Weights of a small image denoising autoencoder: 4000 steps.
Rows from block 7 of the encoder, named by matrix and row number. Each number is 200 + 40 x the weight over its row's rms, rounded and kept within 0 to 999. All counts start at 0. After the name is the row's rms in percent of the matrix's.
# fc2: MLP down (encoder.blocks.7.mlp.fc2.weight, 80x208), inputs 0-103
fc2.1,102,213,226,176,175,156,211,256,173,149,152,152,228,235,205,186,165,208,239,265,268,190,155,189,216,241,278,192,256,231,236,256,233,157,169,138,238,261,130,188,169,228,153,200,206,228,193,175,165,196,193,210,173,187,264,168,102,163,208,225,206,207,233,168,192,200,245,249,131,140,234,192,256,150,201,251,186,200,206,232,239,188,154,211,249,168,194,258,233,206,131,176,260,255,179,164,179,201,205,215,206,301,219,144,183
fc2.2,089,176,137,159,174,193,204,206,200,160,234,239,170,139,186,185,222,183,138,178,203,196,157,173,233,176,277,234,209,178,238,180,150,172,247,226,236,232,211,166,240,146,249,208,241,157,162,189,163,148,195,152,134,234,128,152,194,258,191,226,192,143,249,222,193,210,170,187,228,213,210,225,168,236,127,183,138,244,222,325,196,179,214,215,250,153,175,187,201,259,267,90,225,186,220,248,141,229,235,231,217,222,181,143,218
fc2.3,096,149,183,133,203,161,216,198,166,175,252,205,271,205,182,199,257,215,132,193,180,193,141,194,225,256,192,186,231,309,248,179,244,208,245,191,228,245,292,220,231,310,166,262,172,136,202,211,222,200,232,193,222,196,176,249,215,230,252,258,230,159,203,186,197,176,249,164,219,226,229,252,180,95,209,135,191,185,243,218,175,194,167,228,243,158,159,137,226,243,218,224,229,195,145,174,148,223,239,102,118,243,172,245,181
fc2.4,102,235,207,141,212,133,223,196,136,180,223,297,165,233,219,206,186,228,270,129,187,221,154,176,190,134,184,192,265,237,138,262,191,228,231,158,152,226,203,193,212,136,222,203,229,171,184,107,171,169,213,210,198,187,198,220,234,209,137,207,205,174,180,265,246,211,187,150,121,146,138,272,145,248,272,201,141,224,267,93,162,230,167,211,140,249,224,183,216,166,218,169,224,186,211,185,196,160,139,115,185,133,147,180,153
fc2.5,113,289,196,200,277,216,155,234,172,269,185,300,218,217,269,250,172,192,193,132,205,199,301,250,248,191,181,181,166,191,193,225,212,206,194,181,216,137,220,249,179,224,138,283,219,201,179,186,174,188,144,230,166,204,225,195,143,312,185,182,172,164,139,266,215,194,205,174,201,188,156,226,242,203,198,135,167,217,222,187,230,234,214,252,213,231,172,198,149,187,234,192,181,168,205,237,194,219,168,187,218,140,230,155,182
fc2.6,103,283,140,236,179,248,136,211,235,219,146,251,167,242,247,224,262,193,208,173,250,176,226,168,233,227,209,199,263,265,153,155,212,282,192,224,228,192,208,221,229,184,206,169,274,199,171,222,174,193,172,270,201,192,234,144,222,190,230,213,147,181,205,174,143,157,205,229,240,192,131,173,232,147,196,211,217,161,189,239,171,146,194,175,225,215,163,142,148,229,225,300,225,190,144,179,234,223,137,181,162,205,193,199,172
fc2.7,097,174,222,223,165,216,226,160,188,176,163,215,242,215,204,184,83,239,294,219,262,180,169,179,200,161,219,198,229,234,214,178,195,200,153,169,159,191,213,335,271,192,231,195,222,200,233,267,187,194,269,165,129,159,218,224,204,184,210,227,101,233,194,163,146,194,269,120,190,198,207,189,190,191,249,170,144,223,220,177,153,251,266,167,165,155,251,225,158,226,174,185,200,213,222,232,206,183,235,202,214,298,193,270,178
fc2.8,085,235,185,293,305,162,149,113,195,224,159,201,160,260,205,139,222,344,193,218,186,160,190,199,236,155,165,206,146,181,230,222,226,145,203,178,190,204,195,164,203,200,234,286,257,185,177,181,287,218,195,194,225,221,145,121,216,157,268,91,147,199,216,195,203,232,191,215,312,209,171,220,246,280,225,208,107,214,220,148,254,258,149,163,240,200,217,153,185,182,195,215,177,200,236,164,191,229,201,205,204,232,217,198,162
fc2.9,107,173,208,276,169,232,261,209,227,224,218,175,177,145,180,202,249,206,198,205,214,162,206,244,265,210,165,165,244,204,131,178,156,197,194,223,211,243,195,188,271,215,187,219,247,193,151,280,254,234,237,294,195,186,197,174,182,171,122,242,224,170,292,107,268,211,145,160,159,212,170,145,267,155,251,166,206,174,222,130,176,183,144,167,172,208,151,137,181,186,241,168,189,205,251,214,220,179,194,255,201,156,187,124,224
fc2.10,107,190,240,148,186,210,163,155,235,141,127,187,141,252,220,221,236,148,148,215,227,205,180,167,237,215,233,208,176,217,265,176,237,186,203,208,216,185,191,216,236,236,157,198,212,193,214,180,192,224,155,246,259,155,236,135,161,188,211,180,272,150,210,182,155,179,181,216,156,210,203,276,174,220,162,255,242,130,211,226,207,255,249,240,138,197,184,253,315,221,220,249,219,151,190,181,171,205,209,206,209,275,256,258,220
fc2.11,079,103,182,177,189,149,220,194,198,192,224,210,182,149,207,191,203,191,281,218,250,120,202,192,156,170,216,263,156,186,131,234,162,139,201,211,140,216,212,198,281,180,202,237,257,185,191,211,189,198,217,201,151,196,153,196,213,145,196,125,236,190,181,198,154,226,248,202,104,176,172,169,191,172,188,203,251,206,181,142,164,194,179,247,194,139,196,193,245,183,175,193,324,241,215,179,235,172,201,179,193,227,241,129,160
fc2.12,104,186,119,181,123,165,272,230,269,240,178,199,166,200,163,239,127,203,267,149,206,187,160,213,198,167,217,180,217,216,246,212,176,181,236,268,209,136,115,164,192,206,153,218,218,155,195,233,202,192,202,209,128,266,152,213,233,195,258,217,198,188,257,174,221,195,213,223,221,241,222,70,187,146,252,105,193,204,225,246,228,230,161,187,178,155,200,196,187,218,147,224,184,199,211,206,189,164,244,216,224,155,198,248,175
fc2.13,090,198,232,279,183,218,222,202,203,257,114,165,79,242,207,141,228,211,184,193,266,213,205,214,229,198,203,263,96,230,189,170,223,284,196,178,262,235,235,161,230,348,216,282,92,203,209,220,196,207,249,215,213,224,160,242,229,179,256,218,199,244,188,188,286,226,274,224,136,132,193,220,206,199,235,216,176,213,117,195,201,225,218,183,194,188,206,238,148,186,193,211,176,149,194,175,234,200,256,119,219,177,170,207,226
fc2.14,105,254,176,205,129,253,152,182,250,171,230,150,156,151,187,241,292,228,225,251,110,249,178,221,194,214,266,195,203,164,173,158,190,195,175,259,179,209,235,227,168,233,200,181,264,217,210,216,156,248,163,122,216,272,207,181,233,244,192,127,225,309,285,174,185,259,191,216,194,205,236,213,153,286,152,189,191,96,129,264,235,206,207,166,196,201,88,185,203,173,242,162,196,177,235,182,261,208,242,204,165,161,173,224,191
fc2.15,117,206,201,189,149,259,247,179,278,127,183,156,238,165,210,191,305,220,149,242,197,207,133,212,168,205,237,167,202,182,230,130,161,195,222,252,202,182,153,226,161,187,285,202,113,169,236,254,226,215,267,125,205,272,214,197,265,137,239,179,186,254,180,129,250,196,213,238,226,239,235,175,136,214,179,238,253,246,178,201,146,222,192,240,213,193,161,147,166,231,230,174,226,223,183,232,195,218,131,156,179,238,225,197,150
fc2.16,114,129,122,178,265,139,169,182,192,229,165,259,231,229,195,226,188,266,197,230,248,179,182,102,247,207,223,147,215,236,164,214,174,219,189,222,134,149,166,212,219,199,221,244,142,268,170,200,231,195,200,262,227,203,199,214,188,175,165,206,227,196,221,222,183,170,232,180,163,236,125,163,231,201,209,235,178,139,214,172,185,213,215,150,151,176,255,307,195,219,135,133,200,148,203,219,145,171,157,184,199,163,205,164,255
fc2.17,099,252,211,176,210,273,166,155,201,276,202,260,282,158,290,186,244,237,173,173,211,179,187,164,250,207,181,194,144,259,180,120,223,210,171,177,247,206,192,142,182,182,210,192,196,253,148,240,180,197,207,223,184,208,271,170,152,194,234,167,178,198,212,290,183,139,230,172,195,227,161,191,149,245,196,242,226,246,209,159,163,219,188,250,191,186,108,175,195,202,228,231,243,191,121,197,232,201,182,249,178,119,221,206,188
fc2.18,140,169,247,132,196,216,116,170,242,134,190,176,179,195,202,243,160,158,204,176,246,260,246,150,200,222,200,165,211,194,183,105,215,184,277,202,222,212,251,129,207,193,150,207,225,201,175,210,130,249,128,199,177,182,234,241,257,195,199,186,197,210,219,210,179,181,198,157,216,193,234,215,97,265,180,158,140,222,213,168,212,219,187,165,104,210,153,181,189,181,259,181,136,131,189,189,248,222,205,192,202,123,204,236,201
fc2.19,094,170,173,226,102,202,171,120,204,255,215,171,234,231,180,148,184,158,258,216,222,238,186,172,209,181,205,227,237,200,200,204,189,141,176,171,173,245,167,220,251,110,262,136,249,175,290,200,200,203,182,145,183,215,181,211,183,237,195,137,250,231,177,213,222,142,150,170,256,179,161,307,200,123,247,155,206,160,152,189,211,142,163,167,164,154,154,207,189,180,173,197,164,219,184,181,221,132,209,154,186,213,163,122,159
fc2.20,094,249,122,161,180,152,154,206,295,151,129,276,170,171,202,232,255,194,189,189,254,184,223,239,107,189,200,150,208,170,219,156,180,216,222,228,209,183,151,162,248,159,138,160,144,266,232,162,166,217,185,198,251,294,158,172,267,175,198,228,223,227,144,203,170,220,209,212,237,188,302,187,160,201,173,206,153,185,220,212,179,196,228,188,150,182,199,233,145,137,162,240,207,218,209,237,254,200,181,171,242,181,185,233,187
fc2.21,100,232,207,276,230,203,185,255,145,246,265,148,153,178,145,186,252,182,234,143,192,203,124,179,213,220,225,206,122,186,206,220,254,199,218,211,197,211,151,133,184,194,200,236,167,145,140,144,253,247,194,106,228,235,220,183,191,220,240,217,196,270,159,221,226,240,240,159,183,207,240,120,180,280,224,270,273,260,269,219,231,184,255,203,203,200,206,273,203,214,185,105,194,176,213,174,236,227,233,286,224,267,165,238,156
fc2.22,139,212,253,198,216,210,166,178,242,151,175,137,279,179,218,171,306,188,187,174,251,243,154,252,252,228,199,155,144,203,199,120,287,218,201,174,293,199,165,127,230,204,151,230,217,171,180,182,170,286,162,211,220,252,197,220,97,194,196,234,269,188,189,188,243,228,157,189,189,182,247,223,157,225,158,189,193,187,179,182,160,217,246,229,222,216,87,127,230,217,263,241,196,114,175,237,249,240,149,235,185,184,199,219,176
fc2.23,099,204,142,253,161,246,273,164,162,233,266,207,170,225,202,267,182,267,171,185,229,188,167,222,182,204,213,139,224,106,239,140,198,147,216,106,142,189,242,263,163,151,279,158,205,183,190,292,202,249,196,202,114,209,184,178,238,198,138,254,176,176,160,239,251,155,177,237,187,206,238,274,171,269,219,192,157,132,179,223,202,170,236,171,193,233,225,143,253,182,221,183,202,230,188,205,240,218,233,219,226,194,228,163,184
fc2.24,105,208,295,223,212,190,210,254,148,151,240,223,253,203,207,239,187,186,251,202,228,201,201,132,148,152,177,230,252,180,238,238,210,272,201,219,234,204,191,195,227,205,208,140,206,227,137,140,272,179,245,233,242,120,171,278,181,260,137,148,197,272,218,183,190,207,157,177,189,237,180,210,239,194,157,189,172,123,226,172,165,205,241,212,138,140,297,249,160,180,206,221,224,235,251,235,177,191,181,248,208,251,244,205,169
fc2.25,085,217,200,115,129,223,193,274,220,210,225,129,295,188,212,211,205,225,197,255,252,248,190,187,252,205,207,225,200,256,160,168,259,187,188,231,245,173,231,179,346,156,174,255,259,210,169,202,234,198,206,175,236,171,188,138,181,143,213,225,197,218,197,249,253,201,194,207,282,237,217,189,196,231,253,165,227,203,222,119,186,248,188,197,164,247,148,212,165,203,225,234,198,180,210,211,191,250,211,266,226,239,180,213,256
fc2.26,085,145,181,204,238,146,235,231,262,174,234,200,126,251,251,147,218,221,225,222,105,187,211,200,151,186,179,206,230,174,198,189,167,194,187,203,227,139,91,164,236,141,208,309,193,153,189,155,160,218,246,217,167,189,188,217,226,207,161,263,155,141,220,192,122,180,232,215,192,197,189,202,206,238,141,194,273,161,223,195,201,203,177,230,225,224,249,197,117,161,215,229,108,178,186,201,214,242,171,190,261,193,143,185,219
fc2.27,103,226,203,212,219,133,220,192,111,150,200,195,229,147,255,197,180,214,185,265,226,161,269,226,232,195,202,255,228,162,213,265,181,190,128,244,209,179,169,159,207,146,244,236,235,252,229,214,219,208,231,155,210,147,207,324,216,215,192,186,171,208,137,239,198,171,301,123,212,258,187,193,254,228,206,176,263,240,177,140,216,206,211,260,251,215,199,299,213,198,193,170,175,217,199,238,189,148,176,204,201,151,218,121,143
fc2.28,107,219,205,227,223,202,328,271,189,213,213,235,207,268,95,179,231,186,147,193,169,205,112,210,247,244,283,181,231,152,217,197,206,137,213,206,232,180,215,227,296,228,237,214,191,190,204,216,257,195,231,164,210,258,187,293,206,203,159,248,132,240,181,196,185,261,205,209,241,126,206,227,180,240,169,184,257,174,196,199,220,233,168,173,217,203,190,217,151,268,198,245,244,287,279,237,165,239,120,209,212,218,190,240,187
fc2.29,129,162,233,200,185,218,189,239,247,244,165,210,219,177,168,201,213,207,182,213,215,224,205,209,235,195,188,236,287,270,215,137,229,120,253,151,173,159,214,175,248,214,155,216,204,191,226,296,242,251,199,231,265,199,207,248,227,184,239,227,167,174,197,236,188,263,215,268,233,196,258,170,114,232,170,173,139,180,220,194,161,211,262,221,243,241,114,115,141,173,221,273,151,185,194,219,247,210,169,265,161,181,197,296,177
fc2.30,103,294,176,193,312,246,194,221,155,292,210,220,220,189,208,199,178,159,187,263,234,230,221,246,268,205,201,250,241,282,188,215,221,242,190,194,272,207,151,258,168,181,252,160,190,198,247,221,200,238,193,141,241,162,160,243,195,245,190,191,226,142,229,219,237,211,184,158,165,242,123,283,235,168,145,223,247,132,221,189,200,190,189,229,234,215,146,163,225,160,219,229,205,182,216,238,167,184,162,213,251,193,251,197,169
fc2.31,083,195,186,198,279,212,208,262,213,184,329,235,214,202,181,182,121,213,190,153,252,215,183,221,231,172,209,196,237,158,193,194,235,154,139,228,170,151,235,195,184,209,230,181,186,189,236,142,205,198,219,150,118,186,187,117,181,152,191,154,87,189,177,230,289,182,244,149,262,212,201,245,222,212,146,197,270,251,214,136,139,241,190,255,162,244,136,170,153,250,213,236,219,220,216,181,211,193,235,240,181,183,198,230,208
fc2.32,087,186,149,183,261,159,224,212,171,143,238,218,236,318,157,193,216,182,213,235,255,226,180,181,194,137,143,277,204,264,153,199,192,251,217,221,169,249,229,193,177,118,180,201,207,233,268,163,201,220,176,224,199,291,177,219,160,160,283,242,160,237,125,198,211,223,185,241,197,147,179,120,224,117,223,210,218,239,217,143,235,149,220,223,222,175,214,181,275,243,240,155,230,124,223,169,223,181,267,157,196,244,132,243,240
fc2.33,125,197,233,258,220,148,232,224,139,182,180,182,211,220,251,182,196,232,146,165,235,231,146,160,144,229,159,194,170,204,280,254,225,216,206,156,172,189,157,263,238,237,230,217,170,126,171,167,247,141,183,221,157,197,234,183,128,176,158,169,145,229,189,201,192,217,147,178,207,244,168,160,244,186,162,248,205,220,135,132,214,167,266,211,209,196,227,220,237,213,215,170,171,249,175,107,232,191,252,209,206,258,236,188,279
fc2.34,094,135,255,207,252,188,173,227,183,182,166,242,118,277,213,156,168,221,204,271,199,176,257,174,238,235,214,227,217,270,187,215,229,175,193,259,161,172,324,231,150,123,151,232,233,192,284,222,232,192,163,161,204,162,236,157,173,338,287,236,170,187,198,221,168,173,197,146,240,161,200,225,196,250,209,164,215,179,268,183,206,193,226,187,129,116,166,266,208,199,243,257,175,163,178,213,208,138,213,217,188,171,131,174,267
fc2.35,099,186,188,198,237,167,165,202,132,242,217,283,183,170,228,223,153,184,220,205,186,226,207,161,173,187,158,227,109,240,219,201,233,194,249,214,245,217,129,154,255,179,260,233,269,206,195,126,186,180,244,264,158,208,158,173,240,147,142,161,161,170,230,196,195,185,243,171,177,139,140,238,205,218,208,214,236,213,177,291,204,151,238,232,237,211,242,249,238,209,194,188,196,257,152,197,143,147,174,158,216,254,143,180,106
fc2.36,099,223,249,173,263,206,147,196,194,215,221,137,222,156,188,205,159,280,95,140,219,174,230,202,285,213,184,249,243,172,204,234,146,200,236,211,238,177,252,224,192,260,215,170,207,222,227,162,182,210,148,219,231,224,158,216,196,264,162,238,176,233,232,208,213,191,193,196,238,233,179,295,223,246,274,209,169,182,178,240,238,203,193,309,194,240,265,240,137,134,206,253,215,198,203,252,189,146,180,156,150,242,168,159,206
fc2.37,109,249,160,243,180,169,250,250,238,259,223,195,156,195,144,210,156,159,162,132,225,254,159,147,217,203,181,226,252,132,213,187,115,230,138,163,185,198,195,174,197,169,157,246,236,217,198,237,260,218,274,176,214,269,138,236,261,140,127,200,130,149,187,187,190,226,208,162,215,248,149,164,132,139,184,160,248,180,159,168,190,179,202,264,227,246,257,222,229,177,89,163,194,190,244,204,201,195,245,186,144,156,183,223,185
fc2.38,103,224,238,302,198,194,238,181,174,151,212,186,200,195,191,215,189,160,167,158,128,200,287,256,184,191,178,219,138,147,265,221,197,163,154,183,227,187,171,290,83,176,231,175,200,212,203,164,219,183,189,172,187,131,230,148,174,203,206,263,210,185,202,209,175,146,221,257,237,239,201,200,223,178,211,234,261,222,179,122,127,222,150,165,145,174,222,146,254,210,247,208,226,160,236,243,243,178,186,147,97,238,184,124,213
fc2.39,094,212,187,275,250,250,189,260,295,241,180,229,181,171,228,174,267,201,209,165,211,237,185,185,188,145,238,214,178,188,209,173,155,192,132,189,202,215,188,182,175,192,238,228,164,179,244,104,198,212,157,205,173,245,198,187,185,151,241,206,285,213,130,243,178,182,231,190,271,179,185,247,182,179,200,144,223,250,189,179,194,195,127,153,211,229,174,138,218,213,175,233,235,188,124,182,251,214,214,235,159,183,290,225,253
fc2.40,090,139,247,170,218,154,249,224,138,193,216,238,179,220,159,122,218,163,257,238,211,211,237,208,213,215,214,277,162,230,217,213,217,166,235,284,184,140,254,223,166,207,130,269,220,182,182,169,206,169,128,206,189,150,197,182,192,263,246,198,168,231,253,219,219,180,230,149,212,250,209,304,181,198,180,183,235,213,197,171,251,201,277,158,184,278,206,228,167,188,214,239,143,192,168,201,254,167,135,253,268,189,226,227,230
fc2.41,092,215,254,196,171,194,204,164,144,175,213,241,183,183,272,164,193,147,154,190,104,253,239,230,193,220,216,291,159,161,190,246,228,264,203,160,197,163,195,225,194,192,180,218,251,213,225,216,187,232,194,214,168,111,203,163,182,260,163,173,183,178,203,174,126,174,291,141,158,218,181,263,244,147,188,140,263,230,211,201,240,273,216,183,169,141,158,174,200,190,152,237,236,173,165,244,200,163,211,210,216,164,230,187,204
fc2.42,089,117,289,169,189,230,266,188,148,204,191,237,225,200,161,160,191,204,191,290,271,169,209,186,169,240,204,172,185,170,290,210,190,153,143,250,195,185,199,215,249,212,202,164,197,193,200,211,312,149,198,207,254,220,122,197,189,177,232,198,176,233,214,137,125,225,252,176,185,239,232,190,220,148,252,210,223,154,204,214,226,226,260,244,91,189,252,233,186,160,205,172,237,237,238,128,212,215,167,240,183,167,149,184,172
fc2.43,118,178,129,206,204,243,230,184,194,183,220,190,195,139,228,228,174,128,109,165,214,198,192,197,180,180,292,163,163,176,172,169,164,253,143,161,257,245,137,198,220,177,311,214,133,228,233,237,249,154,250,248,187,146,177,184,208,257,194,224,144,231,180,204,234,182,307,185,171,208,135,240,253,168,189,208,177,259,130,311,229,227,187,178,185,201,252,164,178,256,224,243,212,245,166,175,168,214,196,194,169,206,202,249,204
fc2.44,117,206,106,233,191,172,167,234,174,238,171,192,223,188,246,273,164,216,224,171,128,144,233,150,262,215,227,211,223,239,206,228,283,160,158,176,209,211,197,242,193,185,176,232,246,151,219,215,184,162,157,230,259,203,184,218,157,194,155,165,178,141,217,249,170,158,192,181,219,201,135,200,274,173,190,166,247,258,211,255,241,198,176,239,216,111,188,244,206,157,143,221,178,144,190,126,290,219,226,156,174,146,204,180,152
fc2.45,084,221,240,222,223,197,186,145,156,172,182,224,228,149,195,230,206,200,229,111,209,128,193,164,182,277,268,215,188,178,184,209,227,293,247,240,233,224,172,244,182,201,233,228,201,205,186,168,262,176,203,253,182,202,204,224,205,213,201,164,102,223,203,205,152,191,201,193,161,131,175,179,216,162,167,228,139,255,161,170,189,184,116,175,183,230,235,162,248,252,222,193,236,191,301,166,152,229,150,285,200,197,209,240,247
fc2.46,107,206,186,204,261,145,180,157,206,260,176,251,193,147,235,205,166,199,180,306,180,229,227,163,231,187,201,173,172,245,148,220,254,224,173,193,176,193,211,226,198,236,140,177,284,239,212,238,185,186,163,272,221,161,227,208,128,221,226,249,239,172,186,295,210,195,197,186,190,210,109,243,240,151,141,194,152,160,208,194,190,187,269,224,180,248,211,169,269,211,208,198,180,177,204,87,174,159,257,169,153,155,220,184,263
fc2.47,090,176,206,308,202,267,142,223,210,196,206,232,183,259,208,122,179,194,186,158,148,220,244,236,165,199,149,250,214,215,201,202,174,196,199,163,171,151,175,133,196,218,212,150,197,136,227,177,200,202,229,241,253,238,180,166,261,237,226,180,251,264,249,236,223,166,174,199,150,214,185,208,204,133,153,173,125,186,249,141,171,218,158,201,214,213,127,112,195,122,179,177,164,159,314,223,147,186,209,226,196,207,186,236,189
fc2.48,100,255,214,96,205,146,212,233,187,244,225,230,192,223,179,199,222,189,224,174,225,199,138,195,153,193,199,192,168,265,283,181,236,217,173,205,263,195,168,144,219,224,204,196,198,236,207,181,239,262,208,130,217,175,279,212,181,221,175,158,234,200,204,185,249,174,185,213,196,195,207,155,164,210,158,254,171,171,248,237,252,221,252,142,182,229,170,256,210,187,253,236,310,209,188,261,201,202,174,121,258,261,187,281,173
fc2.49,112,210,182,200,146,170,242,149,145,100,168,184,161,252,174,198,200,237,214,192,255,211,171,147,186,170,188,236,218,176,228,252,237,206,162,235,162,182,239,213,151,246,192,171,194,265,205,146,209,116,225,157,205,156,248,165,203,140,248,220,205,186,179,160,168,226,230,139,187,186,240,189,207,181,201,180,184,254,196,219,182,204,239,186,190,220,222,282,243,218,153,120,178,268,198,205,170,240,201,153,145,266,190,185,168
fc2.50,084,117,191,160,205,220,286,192,194,164,141,210,195,173,196,183,234,249,222,157,140,186,194,213,167,211,309,195,138,205,166,223,188,254,203,257,255,224,170,202,227,238,205,196,186,324,207,194,219,184,206,213,149,223,200,227,200,176,219,133,135,187,253,177,128,214,247,128,208,192,148,197,210,185,190,273,202,211,197,120,198,201,279,248,178,221,272,228,191,217,182,211,155,213,210,226,135,141,225,230,158,147,283,115,145
fc2.51,096,260,208,245,141,231,212,225,182,206,235,260,210,124,115,180,221,187,201,176,172,277,206,188,173,180,265,169,141,213,149,216,138,236,213,315,241,197,200,233,190,254,207,148,238,162,215,211,138,227,207,97,228,192,177,176,244,195,183,215,248,204,185,201,158,211,166,160,85,282,255,186,192,150,194,218,219,157,127,174,253,214,227,205,273,232,226,214,260,254,201,222,215,230,213,196,158,175,239,122,272,154,187,205,167
fc2.52,096,133,252,211,254,190,201,182,197,211,236,203,164,236,193,195,177,160,193,142,183,197,162,213,230,187,171,210,139,202,145,165,181,206,148,145,172,151,175,156,209,257,217,244,335,234,187,199,193,233,216,166,234,140,205,275,186,210,234,159,151,211,157,197,229,234,205,232,154,80,227,170,167,248,177,229,115,155,282,124,200,183,139,161,191,195,141,187,202,165,233,204,241,122,207,203,160,198,167,274,195,210,193,185,200
fc2.53,099,216,248,131,119,186,210,184,196,183,232,143,212,145,157,181,226,174,239,136,211,260,170,211,168,199,141,230,227,205,211,164,164,198,196,155,171,183,175,218,219,211,244,236,208,243,223,232,145,234,231,134,204,322,203,179,249,164,211,235,287,209,236,207,184,195,248,234,140,205,235,202,164,283,232,207,166,167,194,166,234,271,202,242,235,215,268,175,216,194,240,163,238,219,172,176,270,161,198,236,223,269,225,214,193
fc2.54,099,210,193,246,201,220,218,228,195,201,231,226,216,177,197,221,233,189,215,261,160,171,160,217,201,221,195,172,177,200,148,142,296,273,187,242,243,200,151,220,221,209,171,134,226,276,253,200,208,277,135,206,171,214,243,174,156,142,203,177,243,167,250,184,182,272,135,183,219,195,206,260,204,194,202,191,178,239,194,202,186,220,198,133,227,222,133,54,193,161,265,241,207,175,207,216,244,228,163,186,158,222,177,142,145
fc2.55,100,243,225,187,265,150,179,151,146,178,153,179,295,205,272,166,124,180,214,285,227,154,259,163,237,213,203,196,201,186,199,246,284,188,300,192,169,236,242,220,183,237,161,186,180,269,215,127,202,169,154,222,141,187,243,201,167,192,254,187,223,179,90,254,183,164,224,161,243,245,155,184,228,212,238,182,198,198,281,172,185,204,241,227,225,213,243,278,215,211,226,233,217,196,214,221,212,183,183,148,185,179,191,171,227
fc2.56,106,238,172,195,217,202,244,204,173,208,175,199,183,253,246,173,154,172,198,140,215,225,249,109,190,158,189,163,165,198,232,276,242,206,200,183,184,211,204,171,165,189,110,168,193,216,222,258,257,190,120,219,154,189,230,205,155,221,208,246,247,199,212,230,170,192,162,70,228,156,190,227,221,149,258,166,207,188,248,287,136,166,172,161,159,260,211,184,164,205,182,255,222,162,210,241,169,210,214,160,197,172,246,121,166
fc2.57,102,150,168,219,199,242,174,242,267,158,154,194,156,179,207,244,175,225,186,158,228,190,286,209,162,175,212,176,291,174,187,231,201,187,125,214,206,190,193,231,235,200,189,196,153,226,220,161,213,190,198,172,248,241,203,133,203,269,249,194,231,216,317,202,213,161,238,125,227,219,214,261,220,141,150,188,196,119,190,227,235,193,204,210,139,166,186,177,242,229,190,220,180,230,222,202,242,197,178,136,155,167,178,205,227
fc2.58,088,192,174,154,145,175,238,285,190,230,177,142,184,245,220,234,193,189,133,178,198,194,218,198,182,152,241,174,184,258,129,246,195,179,173,268,173,185,194,249,160,238,176,169,167,261,196,223,174,146,166,192,267,238,268,225,216,199,182,237,153,167,177,234,190,231,219,225,166,188,226,193,229,117,212,129,177,234,253,186,137,202,181,240,203,171,146,165,154,163,186,252,123,191,210,174,167,233,216,177,204,216,188,228,116
fc2.59,102,128,233,248,188,197,268,167,183,153,219,127,169,170,200,79,247,179,227,226,257,137,131,194,167,144,211,204,204,143,227,215,145,218,236,240,186,152,199,136,171,249,228,157,236,264,258,223,193,169,240,222,192,197,169,239,250,104,172,236,242,241,189,162,171,188,255,286,233,150,244,168,184,190,223,200,230,237,237,244,102,221,197,243,169,219,198,225,196,221,176,195,163,189,155,202,230,192,229,182,232,267,151,169,216
fc2.60,098,209,204,127,184,197,244,202,229,216,230,146,232,183,163,132,202,214,189,248,135,167,114,204,188,199,188,117,242,117,236,175,152,196,171,242,231,227,201,170,209,173,236,148,156,148,238,103,242,221,213,141,174,221,265,275,212,120,203,195,223,266,207,128,167,177,214,175,201,181,255,171,169,229,189,221,193,180,177,231,231,215,218,123,196,236,221,183,190,216,223,152,248,203,258,184,232,253,158,285,209,271,187,275,170
fc2.61,083,197,245,140,184,137,153,207,143,235,164,226,231,216,161,268,171,236,177,157,219,185,213,243,215,207,199,180,187,256,219,216,221,200,218,134,180,252,182,236,220,229,151,211,190,100,205,200,263,210,182,217,163,217,100,250,206,201,198,213,141,187,145,173,146,195,238,219,200,136,206,162,221,226,216,154,128,191,184,180,148,205,286,238,224,164,284,213,176,241,178,197,121,189,205,235,178,225,290,193,227,196,231,213,155
fc2.62,077,228,203,248,198,171,191,218,135,213,171,165,150,236,201,169,178,93,148,256,222,215,227,166,217,189,194,184,200,186,231,261,171,193,158,266,261,275,233,266,252,218,193,188,121,249,201,131,198,197,157,272,250,182,242,174,193,230,126,198,218,195,138,243,176,208,213,248,180,217,182,251,229,228,205,229,191,236,147,205,231,162,229,289,187,199,259,242,171,201,194,212,217,243,281,210,150,139,159,173,222,221,157,167,194
fc2.63,103,252,159,230,134,166,210,219,197,163,173,237,180,174,178,258,177,204,253,143,249,178,203,216,221,204,247,254,237,138,181,206,155,193,232,236,207,170,275,190,238,139,153,145,199,185,234,257,201,210,165,155,159,236,176,179,281,297,240,178,216,239,147,173,172,210,262,199,233,145,187,190,168,203,187,203,218,271,239,197,129,149,277,147,235,206,239,205,161,249,171,220,124,193,228,184,96,181,232,165,198,111,246,172,201
fc2.64,102,177,214,202,202,237,193,193,228,185,251,204,209,171,173,190,187,198,217,170,260,192,162,222,164,220,141,247,232,206,215,176,211,245,131,214,210,132,254,235,265,122,216,245,148,180,113,223,209,236,222,90,209,211,195,224,186,155,245,258,195,184,159,179,209,254,224,196,80,144,221,169,204,311,204,230,183,308,206,128,193,188,249,177,192,229,167,218,169,225,221,204,215,212,205,123,215,166,200,200,172,238,205,258,125
fc2.65,104,177,200,147,152,173,172,198,166,192,214,206,191,210,188,235,138,188,239,247,190,92,196,201,199,247,229,186,212,201,167,185,197,152,210,254,282,235,180,179,233,215,169,194,218,182,129,260,192,233,244,255,204,169,134,150,220,233,276,213,176,252,200,171,222,107,187,148,267,241,227,222,164,273,193,163,198,171,194,147,213,231,167,169,242,212,192,201,225,241,207,129,203,134,258,264,207,232,196,176,265,236,237,209,132
fc2.66,106,217,195,186,137,183,311,178,222,153,257,162,192,151,131,265,252,193,197,120,211,196,208,266,202,271,231,186,215,169,169,154,165,191,219,203,221,197,183,96,112,134,217,173,191,172,164,199,280,213,297,130,254,240,192,121,287,225,240,205,245,198,189,164,212,163,201,208,213,201,256,176,165,198,199,162,207,180,249,211,140,218,149,188,219,234,201,119,253,164,210,151,192,204,267,270,191,173,167,264,204,215,175,215,240
fc2.67,082,277,249,173,134,171,180,170,195,205,244,182,111,227,237,202,164,236,225,209,191,196,214,176,194,269,217,249,236,212,216,172,258,240,162,267,270,198,130,257,179,308,167,207,224,258,207,222,195,149,187,161,217,203,149,220,183,132,195,195,236,169,188,225,156,188,249,217,111,170,174,224,186,125,144,171,159,188,235,228,218,172,227,111,163,188,191,193,244,258,248,177,229,191,210,182,244,135,265,162,159,167,172,202,183